Weights of a small CTC image transcriber.
Model: 15.7M parameters, 64-pixel images, moe top_k.
Training: 6200 steps, batches of 128.
Data: trained on analogue clock faces, 48750 training examples, 16.3 epochs.
Rows from block 3 of a small CTC image transcriber, named by matrix and row number. Rows with one number within an expert belong to one neuron, the router's apart. Each number is 128 + 24 x the weight over its row's rms, rounded and kept within 0 to 255. All counts start at 0.
After each expert's rows are labels from the 100 images, of 14976, where the router gives the expert most weight on average: "peak on" is the class under the peak; "colour at peak" is the nearest of a few named colours to the mean colour under the peak. Only what is clearly more common there than usual is listed. The data: analogue clock faces. In brackets: how many of the 100, against the usual share in percent.
# router: router (model.blocks.3.mlp.router.weight, 32x320, trained with AdamW), inputs 54-107
# gate: expert gate (model.blocks.3.mlp.gate, 32x80x320), inputs 54-107
# up: expert up (model.blocks.3.mlp.up, 32x80x320), inputs 54-107
# down: expert down (model.blocks.3.mlp.down, 32x320x80, transposed), outputs 54-107

# expert 31
router.31 [160 141 156 163 174 136 130 150 106  96  91 139 115 102 161 162 163 160  97 128 133 123 108 112 151 107 110 164 126  90 109 123  96 165 125 121 146 141 148 125 133 133 102 122 103 127 127 136 109 112 117 144 101 111]
gate.0 [125 119 130 152 130  98 183  80 103 150 142 162 160 153 165 135 130 135  86 144 102 181 122  88 100 122  85 133 124 187 141 161 134  99 117 118 113 112 109 117 138 111 118 113 142 127 163 141 117 105 107 117 142 111]
up.0 [155 129 135 126 156 141 142 129 107 141 142 155 176 105 147 137 139 141 128 147 118 150 106 122 113 130  95 129 128 207 152 151 117 130 116  89 130 141 167 112 130  98 109 125 141  99 141 165 109 135 139 129 149 160]
down.0 [130 117 122 161 113 136 109 114 117 117  84 104 108  96 121 145  90 108 113 125  96 165 119 117 137 191 133  86 101 136 109  98 141 135 138 114 104 162 119 159 100  95 124 117  99 123 130 152 166  78 128 143 112 126]
gate.1 [108 113 107 141  88 180 153 128 140 158 115 131 128 129 135  72 129 116 117  82 129 161 122 120 114 163 139 119 142 133 142 165 130 159 117 135 148 127 104 142 126 118 127 116 143  86 128 165 134 128 133 137 119 150]
up.1 [156  99 102 132 131  94 130 134 131 113 153 134 134 118 112 165 147 135 161 109 164 108 158  92 119 132 138 147 137 110 157  98 153 161 103 111 142 103 103  84 133  31 115 122 125 114 107 160 151 123 144 139 110 119]
down.1 [ 96 139 101 123 147 113 135  99 120 184 139 115 112 119 121 129 127 133 118 165  98 138  83 162 167 137  93 109 117 141 130 152 124 102 160 129 114 112 152 131 105 156 159 135 109 199 151 143  98  96  96 136 124 110]
gate.2 [128 150  88 129  99 124 116 127 146 128 149 128 142 121 110 159 139 159 119 105 138 114 144 173 116 170 121 162 150 115 128 123 127 146 150 129 109 120 122 109  91  98 100 100 168 119 116 129 127 145 147 150 134 131]
up.2 [144 155 118 129  92 112  85 105 150 115 151 127 116 109 120 119 142 145  95 119 106 124 138 146 136 137 140 189 113 127 118 122 102 112 166 141  86 165 130  89  62 131  87 110 134 139 146 111 144 129 129 124 124 117]
down.2 [130 165 108 140 121 156 130 153 152 106 101 171 125 146 100 112 127  90 144 103 110  76 150  96 119 142 116 106  86 144 139  98 130 135 113 102 137 146  85  91 127 145 130 123 137 163  89 112 148 147 119 157 161 100]
gate.3 [130  98 132  70 134 141  89  75 103 111 115 114 151 146  91 138 144 128 163 177 138 128 138 124 145 163 125 124 122 129  92 106 157 104 112 108 143 136 139 131 151  67 154 139 116  99 168 119  89 131 136 154 108 117]
up.3 [126 140 119 122 122 123 155 161 130 138 164  97 150 127 155 136 119 105 112  81 100 138 114 125 109 103 137 149 169 104 163 120 123 172 116 126 114 119 172 129 115 159 102 128 103 130  96 154 138 125 131 118 148 183]
down.3 [167  86 135 124 122 127 107 124 110 138 153 183 138 111 130 172 114 159 125 149 113 112 145 108 127 114 104  79 157 105 131 134 128 117 154 166  80 141 103 150 110 123  69 145 155 122 141 140  79 132 125 125 149 133]
gate.4 [149 181 116 123 167 169 147 129 128 149 118  92 128 117 126 126 159 131 138  97 101 114 171 137 124 140 148 156  71 159 143 128 161  98 135 113 130 134 106 143 152  97  89 146  95  77 150  67 118 110  96 132 151 116]
up.4 [120 119  99  97 100 150 119 150 115 159 132 123 121 144 132  96 105 125 151  98 134 143 159  98 118 154 102 116 148 166 137 148 157 120 158 134 173  91 137 144 129  72  80 144 149 111 116 132 135 124 131 128 125  96]
down.4 [205 185 166 103 120 154 153 139 142 133 146 112 131 143 148 119 153 154 140 135 148 131 154 144 119 129 109 141 123 171 152 124 158 122 122 132 176 148 168  97  94 151 133  91 112 146 111  92 130 107 127 107 113 140]
gate.5 [130 117 146 116 122 104  96 138 121 182 126 132 113 169  98 104 127 120 129 135 115  90 122 157  91 158 154 144 151 134 140 149 120 118 111 146 125 110 111 133 162 181 102 155 178 140 121 136 122 109 110 121 113 119]
up.5 [133 126 124 115 141 146 108 136 116 160  96 142 116 159  85 138 103 112 149 103 151  96  99 141 106 178 149 135 138 106 152 141 121 150 110 132 123 111 119 161  97 147 127 144 168 146 127 131 136 130  97 133 123 108]
down.5 [110  96 159  66 136 118 135 115 155 120 122 154 119  80 110  84 125 147 114 140 161 143 121  75 120 119 105 128 147 123 146 157 135 129 153 135  81  85 173 144 150 159 132  98 128 161 144 140 103 141 140 111 147 107]
peak on: case (31 vs 10.1)
colour at peak: brown (45 vs 18.8)

# expert 11
router.11 [146 113 136 159 143 159 137 164 124 102  90 112 115  86 144 139 165 140  95 106 157 155 116 101 143 121  91 152 100  79 114 132  86 149 133 116 134 122 125 149 130  97 141 157 110 110 152 140 115 129 137 156 118 130]
gate.0 [129 104  89 143 125 136 137 127 135 146 106 100 139 131 115  87 117 143 172 158  79 172 130 151 113 131 152 136 134 142 154 111 136 137 132 121 137 150 107 118  93  90 167 154 118 116 100 106 111  99 118 132 113 108]
up.0 [137 140 138 124 101 136 127 136 136 102 153 138 134 112 131 161 150  80  80 118 154 126 142  87 130 128  89 141 121 163 130 146 143 114 114 146 122 135 137 144 145 143 118 106 112 152 140 107 109 123 172 129 147 147]
down.0 [172 172 127 140 175 134 136  43 119 140 117 145  99  89 139 126  97 111 137 128 143 111  79 134  73 150 156  92 121 102 128 139 146 112  97 155 133 160 156 125 120 126 120 128 109 124 115  93 100 145 136 165 156 112]
gate.1 [141 119 143 147 113 114  86 144 109 159 158 111 113 112 114 137 141 127 163 136 115 155 147  93 122 145 182 116 137  98 124 133  98 101 129 146 152 156  89 128 132 108 112 149 140 100 170 147 130 133 146 131 114 165]
up.1 [141 129 145 135 132 154 115 136 150 151 134 126  91 145 150 173 124 118 130 135  91 134 105 100  98 142 157  75 137 149 107 103 144  90 123 178 114 120 104 138 153 114 114 154 182 112 150 164 129 119 146 140 138 171]
down.1 [170 124  95 129 151 109 117 147 121  95  87 144 156 142 159 122 150 140 130 135 124  75 146 147 117 152  93 151 127 127 144 161 167 124 136 101 151 104 131  93 162 125 120 123 137 180 110 101 166  99 108 112  93 128]
gate.2 [ 92 145 105 120 161 114 127 131 123 130 127  87 101 119  85  91 144 133 131 123  87 160 164 123 148 138 158 114 141 136 104  95 142 115 147 160 111 144 155  90 135 130 108 130 132 122 113 177 170 104 107 150 116 133]
up.2 [147 141  93 135 105 108 126 138 110 120 103 121 140 132 152 148 118 140 109 129 174 117 100 122 135 136 107 139 114  93 168 155  89 131  99 141 160 112 123 187  67 118 126 140 125 111 133  80 122 142 113 102 160 125]
down.2 [172  92 121 167 132  96 146 137 124 108 133 138 139 107 116  98 113 176 110 146 128 123 134 104 133  92  99 110 144 139 108  98 117 131 154  92 178 145 149 144 115 122 133 150 128 124 106 118 156  98  47  90 102 144]
gate.3 [ 87  81 147 143  85 130 111 106 132 130 130 137 133 132 133 105 108  93 127 142 115 132 142 130 106 133 120 110 124 149 116  61 154 123 141 121 102 125  81 103 140 166  94 116  93 139 133 152  99  89 144 121 167 122]
up.3 [117 123 171 111 106 207 133  90 167 109 118  74 205 139 107 161 117 131 112  96 139 134 135 145 149 151 103 131 128 122 139 157 126 110 143 140 114 141 128 103 202 144 155  72 104 126 106 115 172  98 130 122 170 106]
down.3 [162 146  87  41 100  93  96  89 157 139 119 113 144 122  66 166 135 141 112 116 132 125  98 145  86 134 123 104 134 147 116  96 145 156 145 145 114 116 101 155 151 112 134 156 117 156 140 114 107 127 145 120 148 188]
gate.4 [130 136 119 134 127  56 150 110 144 146 102 157 114 100 130 104  95 162 118 148 165 143 136 139 134 143 110 124 131 117  92  87 128 140 183 146 155 102 137 106 182 124 144 153 132 127 120 107 172 141 114 124 108 112]
up.4 [133  97 129 113  72  82 102 176 147 122 165 101 114 138 139 141 105 155 117  90 134 118 129  95 132 173 131 131 139 124 120  96 122 137 155 121 138 105 103 128  67  89 135 151 101 136 148  96 153  95 124  87 158 117]
down.4 [120 120 102 138 169 116 132 132 147 125 135 103 128 162 105 115 121 130 121 165 116 133 134  97 129  97 122 118 114 147 119 135 114 141 112 128 134 125 102 130 156 138 172 157 114 117  83  60  95 149 164 130 133 118]
gate.5 [138 163 108 116 122  91 142 131 144 127 177 101 159 138 126 100 114 113 127 126 100 136 162 134 128 149  92 127 131 177 120 130 145 151 115 136 127 108  92 134 143  98  90 108 135 122 139 111  81 104 137  77 138 107]
up.5 [124 178  84 165 144 132 117 156 146  99 153  91 141 131 117 110 132 103  96 106 123 123 137 138 117 131  81 152 102 149 124 146 118 143 134 138 127 120 144 141 138 104 141  92 154 153 153 158  77  96 137  94 139 110]
down.5 [124 122 138 157 122 144  98 134 130 153 104 132 136 175  62 125 139 174 125 126 142 129 100 133 146  80 127  92 125 130 112 131 139  91 133 150 135 153 110 145 145 159 108 154 137 143 152 145 157  91 142 131 106 195]
peak on: face (86 vs 41.2)
colour at peak: pink (48 vs 19)

# expert 9
router.9 [153 150 142 130 156 162 146 163  94 106  80 127 131  85 161 145 129 144  95 105 151 160  90 106 157 155 102 130 113  74 120 150  91 159 140 118 165 100 109 131 111 148 100 137 131 130 120  89 120 161 173 142  99 166]
gate.0 [107 165 121 149 110 171  95 105  81 127 130 119 147 130 165 101 133 124 134 146 106 117 132 115 134 138 111 108 112 137 123 131 124 106 167 149 133 139 127 122 155 133 149 105 120 102  91 174 112 143 117 135 151 110]
up.0 [170 121 134 136 151 127  89 120 139 144 130 156 178  89 124 146  82 129 112 121 117 144 150 104 147  92 126 112 127 168 128 128 116 132 142 154 121  91 121 139 104  95 140 115 134 123  73 140  86 139  94 151 147  97]
down.0 [138 143 167 120 195  97 117 124 146 131 148 148 127 156  66 130 102 103 155 111 167 119 135 152 158 176 137  98 125 127  98 150 137 132 150  39  87 154 146 158 165 131  60 146 168 162 142 109 147 109 167 103  97 142]
gate.1 [138 156 149 172 128  96 100 130 133 159 127 119 126 186 149 143 149 159  89 111 142 144 117 129 129 130 146 148 142 110 118  96 144 140 167 141 142 123 135 123 122 104 148 135 148 137 133 145 137 111 106 101 119 141]
up.1 [ 89  91 145 121 134 150 148 155 166 119 147  93 144  89 126 158 138 103 130 111 135 110 161 172 170 129 108 105 138  92 110 108 136 139 126 135 157 165 170 105 166 102 107 142 164 124  95 135 128 120 122 142 134 126]
down.1 [144 105 154 131 101 112 125  64 109 121 118 149 117 138 160  83 122 147 136  98 132 135 157 112 120 137 143 134 117 119 153 133 122 100 123 134  95 116 112 109  96 139 141 117 148 127 102 149 130 119 155 153 129  97]
gate.2 [126 125 151 146 144 103 106 109 162 146 105 128 159 145 129 113 110 148 113 100 132 162 116 172 103  81 127  94 143 148 145 145 152 153 162  84 129  94 136 128 132  97 148 100 155 126  89 115 101 138  73 152 175 133]
up.2 [142 144 131 111 165 133 171 143  90 144 137 148 123 122 100 122 111 107 106 141 150 163 155 128  95 151 158 146 144  98 139 118 127 124 148 132 139 170 137 115 148  98 113 115 111 130 103  78 112 118 102 172 190 153]
down.2 [146 111 108 141 107 144 113 116  94 148 174 148 104 141  99  46 108  99 180 149 127 126 127 112  90 156 120 152 152 164 178 121 132 153 149 145 104 148  95  72 161  82 166 107 113 153 166 110  82 157  57 132 120 134]
gate.3 [154 107 103 102 121 149 111 127 154 120 157 141  86 137 130 128  93 178 119 150 157 147 144 104 117 116 128 179 143 138 145  81 139 171 112 117 114 160 124 106 140 107 123 123 103 132 110 106 157 158 144  72 130 127]
up.3 [173  90 133 133 137 160 129 187 127  79 120 108 103 127 140 150 107 125 109 137 178 137 132  93 136 132 124 167 140 171 134 136 152 187 109 123 136 126 122 145 147 134 117 144 109 139 132  96 158 134 121  89 102 120]
down.3 [117 150 119 118 118 175 145 104 115 122 163 142 145 109 119 154 142 101 104 105 105 128 103 108  81 113 117 146 131 141 116 154 110 167  97 113 170 105 155 119 147 126 150 108 148 105 126 141 129 175 153 115 117 149]
gate.4 [145 113 160  99 136 136 161 110 126 106 111 108 118 123 144 108 154 106 115 125 127 165 118 151 128 144 127 113 120 120 143  94 143 114 138 159 138 141 119 134 134  97 168 118 172 146 157 119 132 111 144 120 204 137]
up.4 [149 106 125 171 118 123 109 159 114 172 170 150 116 119 115 127  87 123 150 130 163  90 128  90 125 118 139 140 138 107 134 187 120 144 132 119 155 119  91 134 133 137  64 167 120 125 109 138 111 116  77 163  64 136]
down.4 [135 128 150 170 123  89 129 138  72 144 186 153 107 147 132 124 131 100 114 131  94 157 117 137  94 150 120 146  69 128 127  85 134 120 144 130 122 125 111 121 117 109  96 133 156 175 124 129 128 102 147 128 141 110]
gate.5 [ 98 145 127 160 118 108 167 151 119 119 168 131 111 143 125 128  95 102 183 122  94 138 144  99 117 147 129 140 136 122 118 138 107 140 147 125 124  80 132 169 108 123 106 160  96 129 103 145 111 164 143 139 134 139]
up.5 [110 123 111  84 134  93 132 105 159 207  92 138 116 131 142 143 136 121 134 144 126 122 118 129 118 103 130 122 159 135 136 161 156 125 119 148 105 147 130 116 123 104 143  76 166 144 146 123 130 109  89 101  93 134]
down.5 [138 123 125 159 151 157  96 101  72 138 115  91 109  79 126 121 156 106 127 126 150 118 159 131 101 150 114  93 121 131 136 171 120 138 109 139 154 101 186 107 138 124 156 105 126 151  95 129  78 120  80 126  97 173]
peak on: face (87 vs 41.2)
colour at peak: pink (46 vs 19)

# expert 23
router.23 [130 138 124 131 107 133 129 111 117 153 122  91 122 115 106 151 128 115 117 113 118 163 108 153 137 130  97 121 100 176  94 151 125 107 120 165 168 140 163 155 142  85 103 116 145 124 130 137 115 124 126  85 186 117]
gate.0 [143 116 161 136 108 116 122 178 120 105 111 128  98 117  81 132 129 122 128  87 127 143 157 107 115 137 144 108 125 192 118 141 134 121 110 159 122  70 138 138 151  94 139  70 158 121 130 153 125 133 124 104 145 110]
up.0 [137 118  95  91 107 103 140  65 148 148 160 141 142 156 172 113 105 129 121 174 134 118  98 139 143 120  89 136 102  65 146 117 139 134 160 109 116 169 131 128 134 158 108 187 113 131 147 104 132 114 137 140 117 128]
down.0 [187 131 150  97 115 152 147 135 147 145 108 110 153 113 157 121 150 158  56 124 124 137 124  93 134 113 130  98 107 122 151 118  83 134  96 169 134 154 118 106 103 111  97 100 122 136  99 110 105 162  92 121 137 137]
gate.1 [168 149 149 109 125 136 134 150 132 111 144 138 109 132 132 114  95 131 164 113 169 180 103 120 122 123 150 101 104  93 133 113 139 176 133  90 112 129 155 143 131 105  69 116 140 178 119 198 139 138 129 150 146 131]
up.1 [134 138 155 149 137 111 132 153 112 131 152 126 109 132 152 122  93 153 185 126 174 159 128 139 127 130 139 106 110  90 153 105 146 152 132  81 122  99 183 176 147 110  74 127 136 146 167 183 152 121 124 140 127 154]
down.1 [ 97 107 108 153  93 108 110 136 112 122 114  85  79 141 145 119 162 140 111 128 111 131 125 187 119 113 127 156 117 135 116 145 146 145 139 134 107 101 147 130 134 167 133 137 103 192 134 124  58 122 108 116 142  99]
gate.2 [147 140 132 127 135 130 154 143  87 138 106 128 114 135 102 100 114 111 146  88 142 117  92  97 142 157 125 162 135 123 118 121 146 109 124 149 151 102 108 132 135 111 139 140 109  77 165 143 127 155 105 171  84 109]
up.2 [153 156 112 128 131 123 132 173  60 134  87 120 119 145 106  99 136 103  82  90 161 119 126 105 120 150 139 143 124 149 140 169 109 116 132 166 139 102 118 111 124 107 127 129 134  77 124 166 143 170 126 152  98 124]
down.2 [139 121 124 117 139 115  68  88 128 122 160 144  99 119 129 145 106 124 110 121 103 126 147 106 139 100 136 113  94 137 164 133 144 121  96 148 119 114 103 131 158  99 129  72 159 136 113 142 157 150 140 110 135 123]
gate.3 [108  99 183 129 130 100 121 136 159 116 135 133 134 113 169 112 127 145 101 144 112 147 157 164 131 135 141 104 131 100 103 131 127 124 119  95 179 126 171 130 172 135 146 141 117 141 157  79 114 117 100 154 126 152]
up.3 [117 145 126 108 125 154 132 127 105 143  80 145 117 108 113 134 105 144 124 101 136 123 172 128  94 117 145 131  73 129 135 101 123 157 185 178 100 110 108 125 125  93 112 119 135 100 125 147 159 153 118 152 131 118]
down.3 [146 164 148 165 117 108 137 111 139 150 124 120 133 106 121 134 112 108 126 130 143 115 119 165 150 140  97 115 163 137  72 143 138 112 153 114 151  95 133  96  96 144 113 157 156 132 138 131 114 148 123  97 153 119]
gate.4 [ 97 101 114 146 136 117 153 134 156 126 107 102 138 115 143 126 166  79 128 140 111 133 103 154 156 128 141 152 152 173  87 112  74 108 145 104 123 122 120 122  92 108 147 134 134 141 110 100 125 132 131 122 159  61]
up.4 [116 134 166 104 151 161 112 116 126 102 148 123 126 136 108 131  95 133 153 127 135  99 153  77  78 151 110 117 105  73 172 127 182 164 137 143 101 133 122 136 160 166 131 125 124  98 150 137  91 131 111 122  99 129]
down.4 [153 132 114 135 120  94 137 113 134 110 112 128 120 152 129 105 103 141 145 127 123 147 156 150 147 123 162 155 128 140  75  86 107 124  92 136 159 125 157 125 119 157 115 120 120  79 134 113 144 111 162 150 131 111]
gate.5 [120 174 117 134 136  89 112 128 133 119 127 118 155  90 143 133 132  99 111 124 137 133 129 151 146 146 139 138 134 146 103  68  94 150 135  68 130 144 120 160 111 103 170  88  97 151 141 110 136 133 125 129 109 127]
up.5 [ 90 155 153 109 111 147 163 127 100  81 108 127  94 106 124 114 113 124 139 117 115 115  97 136 124 116  91  85  84 104 108 148 155 150 149 130  99 133 123  90 104  88 153 121 136 108 140 155 127 152 141 130 159 147]
down.5 [ 91  86 128 141 163 102 159 114 135 157 124 183 136 122 123 110 123 167 142 111 139 104 138 130 139 110 101  72  74 149 139 130 135 135 139 146 131 137  99 142 138 127 120 168 147 119 118 169 100 133 103  99 125 109]
peak on: face (79 vs 41.2)
colour at peak: grey (86 vs 28.1)

# expert 19
router.19 [139 138 131 128 150 155 149 163  90 103 111 133 108  92 143 137 143 149  91 125 143 155  86 112 137 120  86 128 101  92 111 104  91 151 129 113 165 147 136 120 121 114 119 145 133  79 141 146  94 143 150 150 108 113]
gate.0 [119 114 160 112 131 149  80 152 133 170 107  68 106 124 116 170 111  89 138 136 130 105 125 132 113 130 105 116 154 124 140 119 118 125 115 103 147 144 128 133 106 129  98 159 109 124 119 162 119 118 122 135 123 126]
up.0 [130 116 181 125 131 152 117 114  91 148 102 129 143 137 130 134 125 109 131 108 120  87 124 160 154 117 131 154 152 114 149 134 111 155 117 111 118 153 132 119 140 109 134 152 148 121 145 139 144 140 121 160 162 153]
down.0 [ 96 164 136 131 155 121  83 118 116  74 124 107 101  97 110 165 138 110 140 135 137 136 109 125 102 141 145 151 114 127 121 165 109 118 146 113 151 198 177 139  83 107 163 123 152 145 128 120 118 146  90 156  83 169]
gate.1 [132  98  96  91 113 106 150 115  99 128 119 120  99 112 137 133 160 104 130 107  91  97 135 142 144 128 175 152  83 132 121 176 119 114 125 178 129 134 120 148 113 144 145 116  97 110 101 151 161  97 163 108 125 127]
up.1 [141 126 111 136 132 118 133 133 116 133  79 129 150 118 136 183 123 104 137  94  89  78 146 153 105 139 143 132  96 102 162 112 156 132 187 171 129 131 156  86 107 120  90 160 142 130  98 176 132  98 146 114 150 133]
down.1 [125 165 144 140 137 142 108 121 137 129 154 160  74 117  81 173 128 118 121 125 142 107 134 185 158 170 107 151  97 130 119 120 173 117 120  90 102 127 133 173 180  84 118 100 122 174 154 153 110 151 153 122  84 143]
gate.2 [114 128 129 138 126 131 106 144 148 148 138 137 157 128  85  86 141 117  90 101 114 141 180 127 133 148 139 124  81 132  84 127 164 114 116 136 176 107 164 131 163 180 174 102 146 116 132 127 121 115 114 124  60  68]
up.2 [161 105 144 130  91 133 151 120 138 113 145 153 117 126 147 125 121 109 140 114 159  95 103 154 119 135 154 145 139 140  94 110 140 140 173 110 131 142 152 184 111 120 139  99 153 145 153 123 111 132 109 107 104 128]
down.2 [170 119 123 104 125 169 107 122 137 131 127 131 113  77 109 120 131  70 125  79 154 126 126 129 137 114 102  85 135 102 126  90 118  89 138 141 121 115 150 134 133 131 110 173 111 165 140 128 135 149 154 110 170 134]
gate.3 [120 106 140 126 144 139 137 102 126 125 124 161 155 118 150  92 140 147 152  97  99 123 143 141 119 132 113 100 111 119  92 103 154 102  89 142 117 130 134 151 118 137 120 117 125 109 148  95 126 166 155 118 146 107]
up.3 [150 123 122  99 110 160 116  93  91 114 142 135 107 136 133 172 130  86 146 158 144 139 175 142 144 136 135  94  99 118 119  97 137  94  91 105 120 118 167  65 123 175 122 102 139 125 163 136 146 122 129 168  99 144]
down.3 [168 134  97 149  92 105  84  94 147 160 139 100 151 157  96 123 118 125 151 119 105 143 138 121 183  97 127 149 170 115 112 143 139 140 152 109 131 158 124  92 134 180 111 166 126 146 123 151 100 129 107 138 116 141]
gate.4 [102 132  86  96 122 125 123 141 147 119 164 165 102 157 122 146 143  90 122 144 147 128 132 104  63 140  72 122 125 127 124 173 168 112 141 170 125 120 110 116 150 108 137 102 144 162 121 100 176 142 141 154 125 141]
up.4 [111 130 125 158 125 125 152 107 137 124 113 130 112 142 134 146 104  90 149 110 117  98 108 113 100 126  75 124 157 106  96 152 167 149 116 174 150 102 107 143 127 128 121 121 113 136 119 142 165 142 139 135 113 127]
down.4 [115 133 134 117 148 119 131 109 133 116 148 174 140 122  97  91 157 106 164 152  85 116 143 133 141 138 126 113 152 131 134  90 140 133 133 152 127  87 156 128 127 155 142 143 133 143 135 108 109 152 172 153 105 153]
gate.5 [151 125 118 172 129 124 115 100 120 150 171 219 133 161  63 137 142 134 100 144  92 108 164 152  76 132 126 147 140 147 102 105 144 124 150 132  85 130 161 169 124 100 119 137 141 146 214 114 135 138 135  63 152 130]
up.5 [127 118 122 143 156 116 131 150 125  99 112 174 146 131 117  97 108 146 122  99 113 138  96 103 110 153 122 147 130  84 125  89 129 128 119 185 147 118 145 103 120 131  88 108 111 120 140 165 100 185 189 155 144 123]
down.5 [150 117 121  92 108 135  98 122 161 132 116 183 118 136 114 164 103 110  77 134 122 119 161  97 139 169 120  79 128 101 154 144 129  75 156 133  89 136 126 103 122 133 144 121 126 103 101 140 157  99 137 124 116 122]
peak on: face (85 vs 41.2)
colour at peak: pink (48 vs 19)

# expert 15
router.15 [147 121 140 145 131 159 163 190 131  91 114 127 119  90 152 130 135 145 119 110 174 142  89 110 167 160  96 152 127  72 103  90 115 146 133  89 150 117 141 152 114 144 130 128 141 133 120 115 119 124 136 123 134 120]
gate.0 [ 90  81 152  84 126 157 135 130 151 150 133 135 117 130 123  88 151 165 126 104 153 131  88 125  99 143 120 109 135 171 150 136 126 138 118  96 115 134 154  99 147 108 123  90 129  99 134 133 135 147 114 125 153 137]
up.0 [100  89 171  88 150 143 143 146 123 122 133 126 104 113 125  79 126 155 131 104 126 126  77 109 139 131  78 134 159 132 135 136 106 141 132  67 112 140 146  83 121 103 134 103 141 119 127 120 142 166  97 131 160 119]
down.0 [ 99 145 141  99 108 112 120 163 117 122 103 117 141 114 115  98 132 125 100 155 105 129 112 147 161  84 160 141 131 146 151 142 148 131 170 114  99 102 128 129 183  64 164 128 124 116  81 160 136 125 135  95 172 144]
gate.1 [146 124 103 138 127 142 132 133 141 147  92 155 117 136 116 161 138 110 112 123 135 135 133 132 150 126 161 129  84  97 105 134 102 129 161 100 130 136 117 152 118  77 127 154 174 106 130  81 157 154 111 159 121 127]
up.1 [100 131 131 106 110 105 129 118 161 113 159 133 112 115 142 112 146 152 145 108 112 125 159 111  97 141 109 122 159 120 131 140 176 127 116 137 137 199 131  89 143 170 148  93  89 137 142 162 104 106 150  85 120 101]
down.1 [153 129 166 189 111 163 107 119 121 114 100 118 110 117 114 137 179 110 131 123 121 162 160 143 154 103 152 135 146 159 102 169 108  82 139 146 136 118 171 131 161 141 148  95 163 116 126 163 114 120 155 126 146 137]
gate.2 [132 126 103  92 132 143 138 138 123 150 150 118 126 148 136 148 130 139 154 138 119 145 130 116  91 104 158 147 132 120 136 165  81 127 140 139  99 127 159 138 122 123 103 146 171  90 108 156 134 122 157  92 142  98]
up.2 [143 133 132 177 116 129 144 102 125 147 150 130 120 128 125 119 133 166 112 134 106  95 114 126 131 161 103 138 133 112 117 111 151 141 103 146 147 118 112 131 147 188 165 118  74 150 125 134 165 106 110 146  88 146]
down.2 [106 118 150 116 147 141 154 125 102 179  97 138 148 169  92 109 128 151 129 131 116 153 115 123 145 133 124 147 165 149 124 140 141  78 176 113 139 167 135 101 108 162 102 127 126 143 168 162 158 101 158 140 117 128]
gate.3 [114 127 123 121  79 132  96 111 143  86 151 121 140 120 126  98 120 102 126 112 129 124 128  74 126 126 139 130 144 141 195 135 115 104  81 152 116 150 125  98 128 125 134 119 126 123 140 173 160  79  98 108 117 132]
up.3 [132 101 146 135 116 114 142 141  88 118  90 138 151 148  70 144 101 118 158 125 164 152 148 153 114 139 102 162 122 135  86 128 175 126 146 125 174 103 104 149 140 132 122 124 131 109 137 107 127 142 149 165 133 100]
down.3 [144 137  94 115 118 106 128 117  92 121 102 144 108 144 137 149 179  81 121 100 143 137  99 138 168 143 153 126 103 117 149 122 138  78 126 107 179 136 106 111 133 109  85 130 167  93 131 196 119 148 118  77 122 120]
gate.4 [107 101 143 144 133 119 140 132 109 154 100 148 148 116 135 114 142 130 128 147 115 110 109 144 103 134 127 135 152 151 119 133 156 173 139 104 104 116 103 151 105 131 107 144  89 177 114 138 116 163 146 148 133 157]
up.4 [127 156 102 107 120 102  75 116 173 128  87 148  94 119 157 120 148 146 212 101  82 123 110 133 133 168 127  76  76 138 100 152 120  99 123 134 120 117 108 131 125 129 106 119 143 132 127 108 124 100 150 117 133 124]
down.4 [129 129 123 130 144 123 112 125 121 126 138 104  90 132 142  96 136 120  86 101 105 144 136 133 129 109 131 109 113 130 176 112 151 117 180 145 129 125 137 122 158 113 108 138 129 113 103  92 126  98 107  87 165 118]
gate.5 [106 131 134 134 127 122  91  91 172 120 176 116 134 171 153 160 112 111 129 140 164 139 180 143 111 129 104 108 152 123 160 108 100 164 107 140 101 162 119 101 131 196 132 147 131 158 142 103 137 145  92  97  96 124]
up.5 [ 97 137 113 132 155 168 123 146 131 132 126 138 154 150 151 183 137 110 108  58 135 150 132 106  74 125 134 157 164 170 129 111 115 130 107 152 139  93 104 113 147 148 103 143 116 116 119 142 106 164 152 121 130  93]
down.5 [ 85 104 163 128 122 144 115 118 151 147  66  90  72 131 118 147 125 140 104 117 134 106 135 111 147  99 167 154 144 155 146 164 129 137 159 125 119 138 162 125 127 113 152 136 123 129 119 143  63 108 133 141 154 166]
peak on: face (90 vs 41.2)
colour at peak: black (52 vs 12.5)